config = dict(
    encoder_shared_expert=False,
    encoder_patch_size=[4, 4],
    text_encoder_bias='all',
    text_encoder_drop_path=0.15,
    momentum=0.95,
    final_lr_fraction=0,
)
Rows from block 5 of the image encoder of a small contrastive image-text model, named by matrix and row number. Rows with one number within an expert belong to one neuron, the router's apart. Each number is 500 + 25 x the weight over its row's rms, rounded and kept within 0 to 999. All counts start at 0. Numbers have three digits each.
Before each expert's rows are labels from the 100 images, of 14976, where the router gives the expert most weight on average: "top examples" is what is common among them. Only what is clearly more common there than usual is listed. The data: simulated fluorescence microscopy of cells. In brackets: how many of the 100, against the usual share in percent.
# router: router (encoder.blocks.5.mlp.router.weight, 32x128, trained with AdamW), inputs 0-127
# up: expert up (encoder.blocks.5.mlp.up, 32x64x128), inputs 0-127
# down: expert down (encoder.blocks.5.mlp.down, 32x128x64, transposed), outputs 0-127

# expert 1
top examples: long thin cells (74 vs 13.1); cells: three to five (71 vs 25.4); cyan stain (58 vs 20.2)
router.1:502522555501524528498492533526494476511522501542520493498458517544531506487531469494485490494520469503483515514465452475513485524464504479487506518519539486495442541465515491474477489511535492454504493539479509521523537462511526472508492509481541495462501498454476486504521482508539523487504483518523514466507458501484509494512442480546525474513498486447555492507475518494497502544467
up.0:499505487480498488467511476551498491474533466533503515484499489511504524536541485496491517494427457510474503477485487554478487523511504480527542476511496472502479508492514506501498503456478497459491494465516499471493533551475463475520498495499493457531465531526486502518487503486509486496503469470496531499508508523486515547497546495444556523502493488521476480487564482517476563532510
down.0:499509470518500522481508521505520513501509518474517488538513569515501543508472518495507525490494520520461482513431502493506455519489541538450490468468476523457438488497481526488502516486477495470502465531506475519522521504495488489441524494515466502503521549500528531515509476509475508485451513502441489478466503484533504447498511490501489465497506534502486463482517464484525465489495
up.1:492545474516523485522485499561485467498477467545508510486462520535476499520494518453513525557486502495514516482497508513524491537494461481502504491460444534511479508481523509532517520494509496507510519508507492501520524477494463528451502456500510487491533483530506520515489504514498520458482470476481502458462479467495520489515535480513515476489487546443532535458516466515440497513463
down.1:440462515505527478500431540517495459470532541539489453497525539514454512538509510484494465489471449500518491512502539498478477538465477489517531507507496528506510472469505514517503471534510512502486506515478480477491471497554513508516513503485522527484463488483484510465452483475503466507512500476496491457489506453494475484496528478523483469502490503463474481438524511489498525485480
up.2:525503526489519522538504485501518476496546488520489498473515529469474503494514517531460488489504464465464485479504504519513510527518505510467505529515479493525520476488534515510505517483525503478487517444486518532544477502490494534503520504530554533482461467521481546496511471536549473514465455510510493477481474473528500544491466475510480537494442496463497501499534524456538533547486
down.2:516473519498499532520514566473482503451497526494456499466522478459486467454518469518479483535520510520520506536525510496508474491521508502483464520488444501514535472540456484510522506466517490546467482472485464537517485489532514485487519508518517527479545493463487494459486471517525458520437492529515513491514524507510477525490501506453473482495520533509507468513517500486467511521524
up.3:506495450487529492526516515493524452494492492494489498517514494507479500495487519464546506468474507498488526518477493544526519505471526513492491466513479516499502473454475519525477467474495523486521482529511481521532506455498431464499538450459513477524536506515521517497429550517501501478433492476506530488477509481498540497511526536490491534498495509467485502475526513491548504546515
down.3:486498484480462512523488480536498486501541474498477518514487536495459528500525481514503474513472504484496523540522517510516472497499515459497514484521455509480496493463462546475537515493460505534487502466459440497533508483513536496497488475492529494475483515524503501475488488480500496521466505455470505532523456458499490508555495445509475499502466531482451541556518493502543522468525
up.4:501522487500527518504487519518522504497483517560487482521487502495533515502503489531495475507491517486448469473522464461494530512466467538463466511432526485506470474525531546472489490483488515511504492520489538479499549518497483475480449475457477448465526521511450492505489499472503509545531520505505524505496478488501498471519441459521499510495468510507498477551520505493484486534538
down.4:539532480523537506436477485491481497494506476508499492495505469508506523518450503497510531492475510505474493486507495492497523488525497472502523474556490479497466509488509478505544548540487478502533558512521480528505507543467467468528477508515481506469491498538493561499490501494496505511456472499525460463523502523502496525483457459472510488522510473496516479518498501525544538564553
up.5:476500470491498520490466552472467488494487523496513508503491488516532473481512512520538484534498465485513527491526494467475472511495523501519514523483534501521491532532511520460478521487463543487514484511505528478533533468485481473498532526486513509514521505498479523506525493504497536459503459471540450572484468501474442491492526487482497447475495526512449538527476508513538461463506
down.5:540516498505538536493501509513483543500494475490531528521515522475500476518518518509536519506503464491530459484578529488507505532483503528483508492467486466524497511541505531518470516469468525504520509534510477493505566527518519513496473517482495540510505528504494464493498537540512528504516504508458476513523483518462484585462498467509523537489539514509519497498518516490526540467508
up.6:474442465495481519471478486465524488531542470472507537520485526498535563516552493481482543482468477563490498512481478551502515462486532462491485473467477529509452503477477463483487477488516460529462489490505492486516512471478482466469515545534503489516489493504487515488525464507497517510492493488484511511500503467490514508494542483474502491499494547533521509561529515493496493492496
down.6:496513452497488479501481525503512527503515519569479511543488486522473495477479523518499497489467515525512489521480551510565501531480524518471523499521486500506453518524498456512517572514510490491485474512500523500471539464499472477487491489490524504501561526525489524541491506460482510504535497509514553552508463522469509497496472525507520461517480534520453484478514483506496468488531
up.7:508509486493487506471485468521482474510544523493548523497507501553521485489463526517552449490531491486503490490506503525473476498521536477450506532460497460490507511541511481510535540525504542514521488528486511545448548475498537495555531499515459484468525500494504491490499495499513519485490516512435518516463506526524492560512506503496461515501504520479492499504538495468468484525503
down.7:482525490484540478503515465527464489511503520541444516491489482476484466537517482538539503515504530491502458500475483505502503502445480531532483478512505510526505531511519514499476536500501522483506538541468445514509484463494469488458504471465521465491474501514491473528494461532529510512502489525511554469511509517523547498527477521523519524537493517469453529532501505488503556538491
up.8:486508480524519485539495448478518500472503524508544500511471503476471483494476490489567514486552498527484516547518549541488536514458481495514506535489469488503520511531472540501499487520551501458493480509540498487468480494479493496478515503542454505497465498497488476501503523488547513459521451475470528476525492493465451476490495513506465515520450508459529528519475494496491495495489
down.8:501552490463443528474531516503503503482532484545487530478520496516476522470504475483492484499492521498536486479493515491500502511516512513452482484529519535492498491503525492510514509462472488490499452466548508518508452468438481507440536492472476473475483496525510483465521514499488453499476513524491452496534515505482483497460537469464509523479456520509522491444513522472477497520475
up.9:494498482521477530504457521480467474493523527514546520506517512509518477485500480507516486504528528522512492512496518512507517513516505519510532502486483578488471486485511532483507487537462535514536492446470497511478496459514488519470543543533497467500515496508490459527485510466505512467478483493516474474508467480471530473519530486539537459550473478430496530532492465498496515480549
down.9:493501454482491489493492498476532504535531499469504531524574504565509484510479520491454506496485467512523531545489527511463545513505481526515455448512495495486499488500501465529543488510502475505540513521508502482478506536519494530453491482514486492471492502484496461532481557533550480510530520502460505484454528490501496514511547493520533448511487512519470486511522512509510472488497
up.10:475485528445450485518521457538494487525501528491485489518475508511509499525528512509515461459504506509466525532500543463495474513469533487545480483475495510485522529512450558482470491463516460516486487500472515530459489517503507502498534503478552506504512473488519530465556503511473490488524462503521498525507513499486484514540498456483509560518515485463506476544485522540497488485507
down.10:463491534510488498531534494511463500524458486527494499484523461499537475523489499501530488479444511491494502470515453478466501488459464511538487507473535527503484466498510493485506499502503515466490462498488507485508517569447474494500513483518512474515548482489485498492463504555525504507535474519522519527471531571524456485457504519494482471489524456487521492515463472517524486487512
up.11:524553483483479492490469481496474494517512513497516422462507503493464507495483541498487493486532486493536478484542474493529527517482510474508467501509511487543502451501480522500440506516463473558508524498510492510508536501557484481484513485496480497540510517503552513486515480499514470508480478510490501487474497543457473535490506418469520508520453509531479526487515525505492505510511
down.11:486500523508538527502502527494511451444497453497489456535465501513484497496521531491537555508522493521506480518525510496518496492510472533523506499448444518497475506479508518521537513503489496515507532439506504477460488472477515489490536474433491520463518494500478486495502528528525523506530569450470523517534509517519461520518524522484510497527519482527518477498473478522521487497519

# expert 12
top examples: few cells (82 vs 24.8); cells: one or two (82 vs 24.8); magenta stain (76 vs 19.5)
router.12:515508520475488520514485515490516492459503512481518491508503484492495504525520533495490528521522469423479481523504486522508520532475513518463501504521484520526499452543504507526537535536477482504460508473486509511511539498464516505522556529496561482478505496472480454495490465534499520497498492497522517469490481463484461514517488505456497585478530486459551488467502485491537490495518
up.12:491486477516517533513461488472511507546495496467490523504470529479472537482483473501515491472494505517509514489559472541508537500493512511479482466488508487475521497476459493555504509492503503476450431520525476498512488490511487531516496489508486488458541477493474524488523515474474488510465499502520506449509500513478520496518470530536531493497492498483586461517540564527487488514526
down.12:496525486540524527512517475487517510478490475474507480482511494493493502539488454503530543511492565517529485484538481494522531465480510552496523464494470497460526426504471478516482504474515502527494462456531495460462466511530504503483491473476510500533505497495435438494491501509541482484498472559492485498495509512523498520506508484516514489527491487532509495504516460521532498521461
up.13:526502522498450492471521495486475494512469515475519507482487478499499522518474507499509484481483493535512507526506536460547524460500513530498552504498517499499528484535485469501504528513524473456471465473499506487413500480555489474462546529500475470490487535484524527509546522495532526524504500495513491500513503510502540501507460473505493439513483539464507490478519525555533494510527
down.13:533500490452509494478522466489486535484533497526499505498481473480515453513534482487530495509471501498546510528516514522529497482540517511503454543497452509517486515515514473518498511519493477502462549494494452499531533517516512520523457543523536558496547481540500496471484474488518480472510483527486546527510538494533526527482454467536532463496481549483504502491490492501478522516511
up.14:487523511502534473525523459478506514487491526478468461495494503453497514544509532503457463503493545509504454466482483472521533487515491483444462483482492504464478500550497496485505466499510464524486503501460552494502548508509463487501494512527494504498517481546475535503501520464487505480494553478451503533486502509509454472499477501508544516492491466464508544506479502497458538465505
down.14:470519478498498470478471525572462440465513497495512482542505525498531477475505525508514472451501486490506448482483526492463475497490483483476477513510519540496456538475498514490461542504494468498487488493458483500504505491476484504509526481518499443457464477442524500529509504493496516511486537514472493507524525500528458466493494475505532499509510526501518552466537505479505493523543
up.15:541492520488513477430502531510498456453504483501508517476462500501502504494481550538514476468512521509458518480543477468521505521496536500474497553460522473471475505479499512517530529514505471468486539487465473515522507480486490480496493478500537530457514478519511498473493512509507495515541449501538457496491497532516547465473469493506482493506515449494493503471455492519504486549477
down.15:529469524496519519480495505513471479471524529463519496460502480476481530444508467506510475535567516495500492513493472547483539479508507486516545501514510540474528473492478488486474509516501527478505512504505465525469507502537504484467499488491539532479502568496507477500475470448502558499518496500513459495518468513483498515499515465448520521491536468475485471470482450513504468523494
up.16:510485544474524504523513536487482530506494505493477519511509470549472492502507530490466478504479519506469522521482471501530517499463513484500472468495467528477508534523505532503521521496525493544493523510501488553510482477513550454492491514468540509542437564511517557506501491498504477499493465470480515523489476541503507485496477492521513445512521447479505496523500463515485470548537
down.16:474518472489550481512458479495487495508499506473534508461481482513505507480491480498502482527477492466447491511513506478542521507460492476493544483499514527529499492523494497514508454525539462526545540520509465517471535488494490530480508522493503510529485530523488468554524516515566512497480484557525480529509465505552504489516466509504519473540461503481487470484490563486495520506476
up.17:502490477485494467526466520457525502477511487532491464527488521492510478492525515491480529488533538464529485458567465437476498512539485541519526524555477513493514518511489509508465504487514478503494475525497490478506509514476482530503476495535436468495533477552490524501501493477488491491477471494459497480519505516567486524504501504470449483535507508463486506490457489484473488508478
down.17:472480522506459473504517475541484522499472514533494470433501494477484546481486509495455509515498484530468519493479543510505530520513508501467516541471504512522494467476505500530494468472461479519490525509444485483468462461462515484459511485516547458494484535481559529495475520484513511512464460534487511483552506492466509496517486505484519508513498492471494499519510471491541516536469
up.18:490512481485502497442506520464515412484503529502524509480482476474491501535531478477503474480466475507459545434518513419492492481481499493461515511512451507538497480512523531455490546510554483507523495510500500473508524508461503491478501511488515527526520542509466502526521506508492509517481475511522495440514530475501511472487494501514503492532500499459501491523476509511490488527516
down.18:507521493527527528503516483485513536514495519476479500489487481462539526504491524508531505522489503473533486463525493513462543496532545480432547508461487537520499511544563467500519536499500514520498504500505479463471489501524507533485494534531524529487490466487487517482487504535478507538484530511516503469517514426528501513519530470479535491463530495517525523520509553481474516478490
up.19:506488507518507491481504499499465491510467474486492505456519537486519516550470519479473504481499496510502468520523493448515478540512504444507533548483549492488539494518492505488491476468489448493550490456514527485544456522483512544493505503527516491481481453497508469482538523480489527497494486512474514549507464544543491488483483481533524504510510481506524513471495521495522534570479
down.19:485476507517503559532524460559486503507527504492492475528485517458517477476465546493533457482550481471479482530539510472522507464512480501489495487514537468443476509473502446507486523499514555520508505527521471520497464525510506483524506508510510500501534478505508506457507506487508479510510535486545540507496503505472513473465503510538485511465497502481525473487440472479533470500528
up.20:535505492517503472482486509517511489509450478539482527559445489489490533441494507513508487526472546500495493483501501468501498515511496514491467510505531478527516497504504544499524499464477555492496517467503482456510539458527460460475521508473512515450510462486554526490506535500506492490495504498484500532486514525535575452493481479467490478509487475476491461521539489507501485497482
down.20:513524557498508493483504558497544523511451530475507504489482452456518445527540458508527479480495524510519535515524521498500528529508509481481519516451514477496504481521501527539531495538513497481449483528510507495477544508513511511487473479510472521519514468520477535466515478539489535505511471524505478502459469485479495552464480502514511498488503474537519511547476522535520498486521
up.21:563504514466514490514445474463468539447464508526465508544468488501508473512520539473507469513482516477507560481500511533478513508515465486465488483536503529528518467456496494483520474515487513493518481478484532505472534491484467511515512499511497519540522526476530485495505488477533519531463545494462509480458492506492534487494463486527521464530535519480522523508477481532509522494513
down.21:511499468506501470507506517538510484493530481510519529502491493498495502515500556490476492501514489520530472500488529507504553511507499457500490488465475547466494472515483460509519495532499493473495536514513425511511518504469448479544482462480543525494530528525519510525520470449520484504535509523420485553527483476519461498473521493501539479490525505519477515494517520462505508493533
up.22:511504495491522523476524493504487494458549523478489482477542508466495428495515498527513484532502511528520532500518511539502499463528493530503480489451468527455527510505530523508508489469557464547479515515487492492539509488518518508505505524484491528515419524518501483464530509484474483512475455523508476512517517504486449515507526468484486519466488517512474475541543504488544501483508
down.22:516500478490471464515453513498486526480461492460503517492499569465490532505483494501516467504463518469478489484513498466476526493491498481496501483549473476494483493523510456503465534512493544509477470490546474476477492494471545474523487458474534498484476537497492475532498448496498507491484504457505548526495535505539494465538476522461519523505511485521540529471480511467457521511519
up.23:512492454503509495542452468482484525533514499468486478455519537487456470507502534494510494513517496517530538542519512516493526492533501488491452493509493524523471502462481514502498521468528534497483510536523527502486518407544494520490489486532485511470545510499538504525496519506522553495507514529496538503462541457492547467501473502494533533477487508463504495527504524500492497490504
down.23:540507517500508477505493497499482502472564511494492525504525498500534462508480477486469516500550512493506487481526443496448498481543455480476522456466490488497506470528539457504496437507527498502474485529499483507498484471498520514447451481468513528514435527469510470514514506504512510498523506523461503503504526455503513525532473501471472456480476528510521464497476505515507486460496

# expert 8
top examples: cells: three to five (59 vs 25.4); green stain (53 vs 20); long thin cells (31 vs 13.1)
router.8:488494484491509497460498507543511470506537515491521479504465475497499537487474468498474505510515441487521471532498499516510504515505507487498493448518547494496524471515520538455486553512504465521527466522491489547526549516473492488547508519490519480502500452447506442494493473501515509506449526477491517486551519491545499496490478517482521512511446488533519517506518446524500496467495
up.0:505490482481484437486498509488486474537500529495517504490523489539506495501483485505508488489486505495534521469465535536446480492528449516543491523516500510544532480509483456492463475495524482487497565530474508512538532468519463468493483475501473498516534535525519525453523493540498478501521521549495500518517525477491519444485500448513498540485523493527515490526504497524499467512454
down.0:483484484454461463540494492503485541498507491474453511517489513551485522525475466525517489511494480465521515514528554512443528517536494524509480507509474519507503521496516555521484523559524477528479480524465467487503539535484496535494491474494528497519472524522490546479495529462512484519517492464512488499499479482480486470455476490483545506466534463497488522485542515526499474479503
up.1:515504509518508515528513517549497522542448487569519475530515528514512506514534527480507485481481492528499556503437510458524471513494500493495500505498524538513530493498538486500463492508529495488501494526498464452519484474508515455520489460558473483501479537512466477442518478503495473473512511507482465486501507494539505471515500487491505515516548529507519512498454502501460445502486
down.1:482519522492508505516480546533526540478502510507492514511503514549493529471492518480511502508498521486512500477474552521491493472455486541509500506494481523479512486502546447507490503568550464508480508533559512521493486521501500518529498486472474511510522510518506487517486472493497513504556478474502499511455523483470487442439526491488532522516515491486553470476461487505445488531515
up.2:497482527472465508512441502501529555493459453518481482521477428529503516499538479530519464557532427505519495548461494482498485546475465491547513530540497526480498496514468498525481507487461518487493507536523512506492487508486504489517504497520453486498574544508498491492500517465471504470507508511499486506519535517491502500488467507501513492485487512491483521466511498505492511510494
down.2:490466497482480521441509478515482567485519487501479519488497494509478531517518529470479524479504481498483504504521514444541450486484535535531535507443518521481532482473514510503515534501531493518531465490494529489457487497494484485473467515503497518514496505471490513468477460483519489488456484486508549512454511439479526499469477512525517545543544494517500486502463504530531485514506
up.3:498521503507502539532489455496508503494501526479498497502509549479492508524491528482492500468523553560477523516498511475501491507517468506473533487523460545510509521466501551496508502501469503544500474525483516535451508499521509486526553542514453485478525527478482521492498482525520464506467498537473510486508529549525513577494535534502509481483495524500517539459498516525544493488498
down.3:477481511491493496459494490507517474481461481516489494490505466488466515462511474529472455550527478495474502467493505486500525512465445485480564543497509532447496521467530475474489469486421492570510553505486478513479488523470493499522534513519469484520504448517510492513517511506520483506478524513532489532458492527505505488486487503493510500526494490507454513489525490481492460495513
up.4:511520469517534499499495486469517501479511506477510548468487508508495487498515494498520504459517478509488523504517472503478470500544472515473529488473527466496474514520488511467504517486523473474490489490519537445471457462518499525469512526530495467574518521521525487538504492559516486507505487446460536497525487491513504505496475505523492487508553504495496497517526478434581473526492
down.4:480519478473477493467489509524483511521522527508469557487498535482487521477515434477495495546506496498504519535531477512477520517583505493470492498546483480496484509497468483478511484521498489539498522464474509442505486522514526479479531483486515476470525496477510573497533530517451484537481499517487493496473493479482508485524469488496495519477484499510527442498460503472519515458499
up.5:530518476449488542564488442497518518467525437508501426473477501461537474427544494478486509487523523527508494541515503498516480455472469464463503504532523501466496496494495474491530486477491495515487506481504487497498505474495475514474492508508449532470513520509479524501512497500536483515501532479516502524482480515484521484486458482492515473507525522522478494492523526525488506471477
down.5:518497526465529508523519485516545484505506464499511502474571522484449525505478484492530489531515480521494507532489507467546480464485486513501513523495446502517475496474480576519504481498509484504538537516518447487505497527516484494482485491487486537517518458486514500517514502457487538459505528482499498499517449520539540505471482529469479535465481512511534464521550491513510509490524
up.6:479479510507544467482504494578501516437523454488507467515506534486497466491495482488474506490486503541536528510504508530500522489496504535527527505485503489494490494527522476521497535538507504505507490552520551498481533512518543454469481452469502482479477512453474461487476485523504510522505504471494522493549572508504524503510487490489506507508454466512484503530508468478471475511526
down.6:461509500486521516489501523509486486518509562461516488496462513445470488515494462468514526488509503488510490531465473478527492456510467457515479493515497534481515530523485522510499516468461507436492461498482497508497504554503504502485517511503555471488519504495444510439523513491509491510464511532503518502475488527499477457501511488522523560504485488523463515517473495556459476483524
up.7:492506507502489511531506510472469480506469519522509433490484508503480508482504457488526463462469500450498511498517512516469537479495509488497474515514454502483477486498519502465503519503537490463487501522512479465523477488499411491445516448517480510505490546500513491467517487442495517483526526508485508514511501513535523518482505480506466471530493507518491439539527480525524469556484
down.7:502475502488484522481492471502488473500535471478493504500458503535503535506479498497475529518494481498525518563515525492479531452470483504469516460500522468510465467462485557475502491559468447499487513532464537524496504488487495492433494453525509517519462526502492489546482510467527506519469464471512528525471495511520491517538525495523488500545480539517522513515476499495479482489517
up.8:452445468487488497505470525454459511510511501505508492485507470485505487488483502452527488510472482496496537425473466526489484521505481513531534524479498521474519444473536501483471510527499491514541491490515492492476471523471462500524539474515472516528496485473464485483519505527520458506494490507506497525514492553484481493521515494517502462526488524507417483505537509461499476471472
down.8:463468519440500522469492491463445520469501497562554465505491492495438489501516467563499536483514489483483495504496508489517481509490463516438550483527492498516507491513514496493503549489504492474491529520501468494518494512518527503492487484504445482533488500498513528483449542479482496461488552454519507517516497485480526497508504464489517515534478516513464510510511525467508495515480
up.9:467495517526519487465506507519468491520465502489504530478522559486504481471518497539517472561493497439467535525486489509486479509504545534495504510492495530555480548511519504508537484487545497473524477483521489494467514515481516454472463509498522514522482522477463504535476510507508534509514487455511540491510457522517492527523522518472471525522444511518497500499530535523460492500532
down.9:489497467517536508498475501475464463504494483523460534515474473468539515462439500461490520484514490453486469510475478505465505485453558526493510516554533522542496472504498450522453492533491489496452517486533504492495493523540495514510500519463517461447482460498485507475490476490509479528510522512497478473471542491488500523516506484521472483476496528504501508477475473511465512520469
up.10:537549505482570504444448494517458514519524502524499567496498502491493524501540526486457488485508537517485517517487504507503499466544497493507466507482525486466504472501515518489498502495494502485528521460507538511488493475495476541471517532503483533509442494515450490485480521479466482442481517502534506495525501505472465480513475538520502498547471497495471535517507457499498468516484
down.10:506517500453560485499492505497490507515496490527515481503483526487509518522510511477481453514517529501519532505502425479453512488512569453502523499518468501472511496508519485517559503510527515481466502455494510526515514510478514489534551496469560499501488456487500452501470503559479484516469537502509515481490481520470474522495491476529513484469520495500428485509510506487479511519515
up.11:518574513516495473504512507515489527500525485512493489484490551505474526472512463513447472520516524519535493494548459523515475488501486494511509483533484518473482475469485457462497553492445495461513489526495492501533500464493480525508502503479505495507426473510498512532462500482489507472502473498558466533520469513538532515518518503482538538517520506549526512498506492494472520473500
down.11:538489501516487488538482476523543419519476551492513535482508473536479531488547528498530492488512520561479531487490485503543516512502534450526496508484508456484480501529499552476467509492504508490497504515540512485543461503510489497552496543538487486492540495472514488484481456493503494503495493544526466502480478524479445504524504495499505477493502531508487492524462484504486476525501

# expert 24
top examples: cells: three to five (72 vs 25.4); magenta stain (62 vs 19.5)
router.24:492518539495500538534506479463479506544516479474528455524521527528471512521534494535532489512481483458512518471483521536454545506495481491501505540501504476480514482524476484479481494537494483511530510492490490519469549517484467519506496491500468500520468485547471507546515481495443495494540535466532539516546467497511488492502478508466514467502539506508497460554512494516470515488459
up.0:496512513469457491505518510527455505563536504493453503491519484542492479528461486511547473502488493492540444470512512518492500499519490448510541498494512452488484519524476483512516488485472515485534484470506493516526553547526489501521534513502466486477450430506493498474513524508507486479513520512539475509498507461507485512513477471453472467482490496532472547508519507516510489492526
down.0:491504507491486484498521478480485435466487469532494508494492484539452494508480496521513482507458525537482501557505544498517468517519531522506522485480534573502566524526489471519542585508515503480526496551564490496513508507500468539496516531544469499480477500514497486497485494516474474504491499483463487503536498508495480518474501499471492535487503502505489515506488521517481508511531
up.1:515494545463513505495484485482510533528493513492513515507500465455511503491510544460507465475515459476457498511546482540473477506510526521550523506525536508509491471490515462510501477503507509482526494519550487516550513447485489496460511490520470488461485540482468545535441548509503474504513551506475518514480507483494517526490540477513508529487491468491506493510528486501443508465507
down.1:532485464490463491511525519526453494509518499445503546488495467504507495487490514499514441491489528486480475512496475518523538490525507515473528461511495504501455538488523562530580491531482470492549462493519464478474507519506524507541496498494508503487554504484544518510500504504502485504522484465504502485502557521510484481519503453470484483501529482519469492494483464491498541459493
up.2:464516531492543514488490509487514499510513529531480488487504526527560463508499524495461492492498513476503520474511518506507498494462520499495485482483531523478477523454464488493527473539513495516500508505502497499483511461577537527492543517472447490528518521494462474496413491491497506504502554470467477534437484513483532482506504536495510528508483518538474478483511507506459488499498
down.2:487499512523490500510512481478485461523448507508510529480488495513536466500516488471513464486522520452493511475516496530532530481522526523497526529471478509474524460491463479473461501497521527557452486500530475490489483496561515534490522518519538521533507497493551516479476497526484493548495491459491475544543511546505506471515499459491532507535501529487529465518515489539537504504523
up.3:491522504527487434516479536515512483464466481524481468490555520529514523491515480486500533476518492579507496541506475495463496499503495492446487530493492459528520456533507542553513464481516505535495483491482461453465517510491503524511500502535513538476486473498484460521531503501553474501512470523494519474489513529511516514508507545488485497478538497504463502512501502488456505510518
down.3:479526554486492472528485498491496487469497498510468500513496466520514518544482494525517501498528446468540501558515519516465503553536475486504487536514496538495520540489556522487478508489485482503489517537521525482519477470507525537472478503463492490507506514505498496554526511473526497499524484484477494513498526541475507472531529519510487534486515405527506532473462479482491515504498
up.4:522513511532495499533489535489442524518504529499497514500547502497464549481499521516505493462513545482514535485473499515479509502475521458488465513491501467499504462466495518494476548486492519504513545547546494502513494527456499478508414456479470517471514490515475476492478490487520500530495536495471507476494544499499508494528473484532474520498463498495492476493522494572492543509490
down.4:546501505488436491487518451519506484512510488465463522473496527473503500435517534535526521470497484536490532535514499453521479489531462514475500504527484506536485496494520533518457501499474533497513527497504465502543494473503512480498455498495523510467496539479479524437455499481516507535475493527543491479482486471532526500488495506465551511534542505514507523517522518516498529505490
up.5:526517490504446517492487472470516514499483501510498495506494518486501490500520532523491504487512482515489510484487484489534531539452485466460494556483519508518514429480507499493516513510479447487477495504466518465530584486529497529491482545479557513506493532534512476479491502546460493503507507475494481521519507531489520516517489475458470525488502538497459512493502558524469458478494
down.5:526545521493458505527518501444504477480498494508479513468509488484481473461566526514512528481531515532517486513511491471483511510525464504506477486507470524501459484485447518501491506504564475531502508465494479509486453501512497482466496566534474536480490497500498469480528508510526483494464539558496481521481477474510498492542508514524481555508510499493461527516473456506482525516510
up.6:482534489465506496554467511528507483468527516505504505464502487442480509496518549558492528514497492455469478560495494496523508507519496523452507500527493534504502526499486496509507489498509480497502499474488503518496497470517496469509503506504536492527491547500510489503454520529499492481537486487514498495499462549482536513523549459508537483504466445455461479452525551468515487493542
down.6:535495509476470533522496557500523541460524486458526504483489522498482490479534521496549481513480518505513508501515460505486511491497564477489491499496501500504476502527494549496461447547523455511504490481499494478503503438520537520498546502506525473471453498493482498544480480475502519501477473474501465503501458510498457463463497484494523491480466525481547506487553483489516534510492
up.7:491521496476462527493500496492471494512469522483505541473483499489525514490470520508510487471492522487508510483509492473453533508545549492521490445488517492478515549511495489483509469510454518486496531524541503513519488528522509517508521508530458509495482509470445462447465504529500509511481563491519483541522504481496510516541535462495512441526531513498529496558506516481520514548471
down.7:493544475501553456470479511519520504525494458469485530516457529480485527526493500513535524529445491513515490506478523485456459482498483519469510491525536510531455502535536458486438533502498511510468498553501509493497485506513505508499483478509488492473525512523490543415479503504483527511462454499492463508489524512489461458480487491476519491486512502480470506487508490498503534506494
up.8:491491487491452506491499516533447510449541489501490495500481523501528525514496480478511509477450539525484523528529478487528516538498509506494490429542551497523504524520525541483497513502530534468483482470495533507553526512520455510513473459488509498516494504494506514483463479493544482498455506473505499491483484566498482494454503456498453530492487508509504474491526510480482489529461
down.8:437503497450525518507527528492529476551500508529500489520489503487505437479479500476485502444521496510474510472506494520507518513488478519496469471512494472515469522486517511522487527504534488506500507485504458540464536543453500522458504508487473556474507522461456508503482528472480484477523492491502519563508485503505419525524494524503473511519472538493507504487495510523500477537505
up.9:481511488499526484496466484447499478482507493522541479510496536545508496516474442529486494515473492494502534533563486492516506456507478485503493576519464503488541557510516475472511512470520505526513488477479496489495505487512513495522457475484452482499485544504528476476494503506460515447506528478503516540479497530516481530502513527462522473481516502527509481445527455477490493512506
down.9:478544505479539503499521506486504474550523471528483505508522488524531477495541495484504458479471509483491475459471497523485512535532541516471456496504542464502515530506482506477499447516506501462504459469544532518468480484503496500515533466522497539530527508492497523478527537486502489509496494506489465475464507512475471500457532536521508514473461511451487520480515544535546531499528
up.10:494473511466528511479494491503503498516517507494492485495535530476478512501525508501485479497456444425478521548498545488548506484483539511497517515513462515521500508490480496482519489524505522533539508462504498466537519512414495525509503505535486476459529506542486459500507457531492487501546512488473496507507501526547506515511528508492442478493464504464481468496506478520514520460503
down.10:513520501488510463520496465504492489526499522462486509483513523469503461513470512486517470488509526528502515476479478545492489479489492503485519437490499479514522537441531533524517490529507540468544480483499500540489475458473509520523492485475544487495451494507531498485503516527476515472515545496492539539514558528538498485490480483501539463523488516481448451496462488532526480513474
up.11:503492511491518539519466514471522488521520500518543511505486532505500491513557544517495484457525554490504498484463489518516509507492509475516551530488438468522511491547513473473502525464471501482513514473491485500440475495558477491501513493514554474524489483489546511531534477480464503492492527495474489481515483520485548495520504539466515446496502503508548501505495492483511536458484
down.11:471563524517492486481533499482488498478499546498477502514517462496510503495497474525447519533529517478527515517491507491503514530537526482508469515499531525529543491520454519481508499504527501490480493519524474518475486500542522479456510521561465477487479513514457525547524518467542510483517481511528527472493463474502512507534537526530520536472472459520458467536521482494485485505463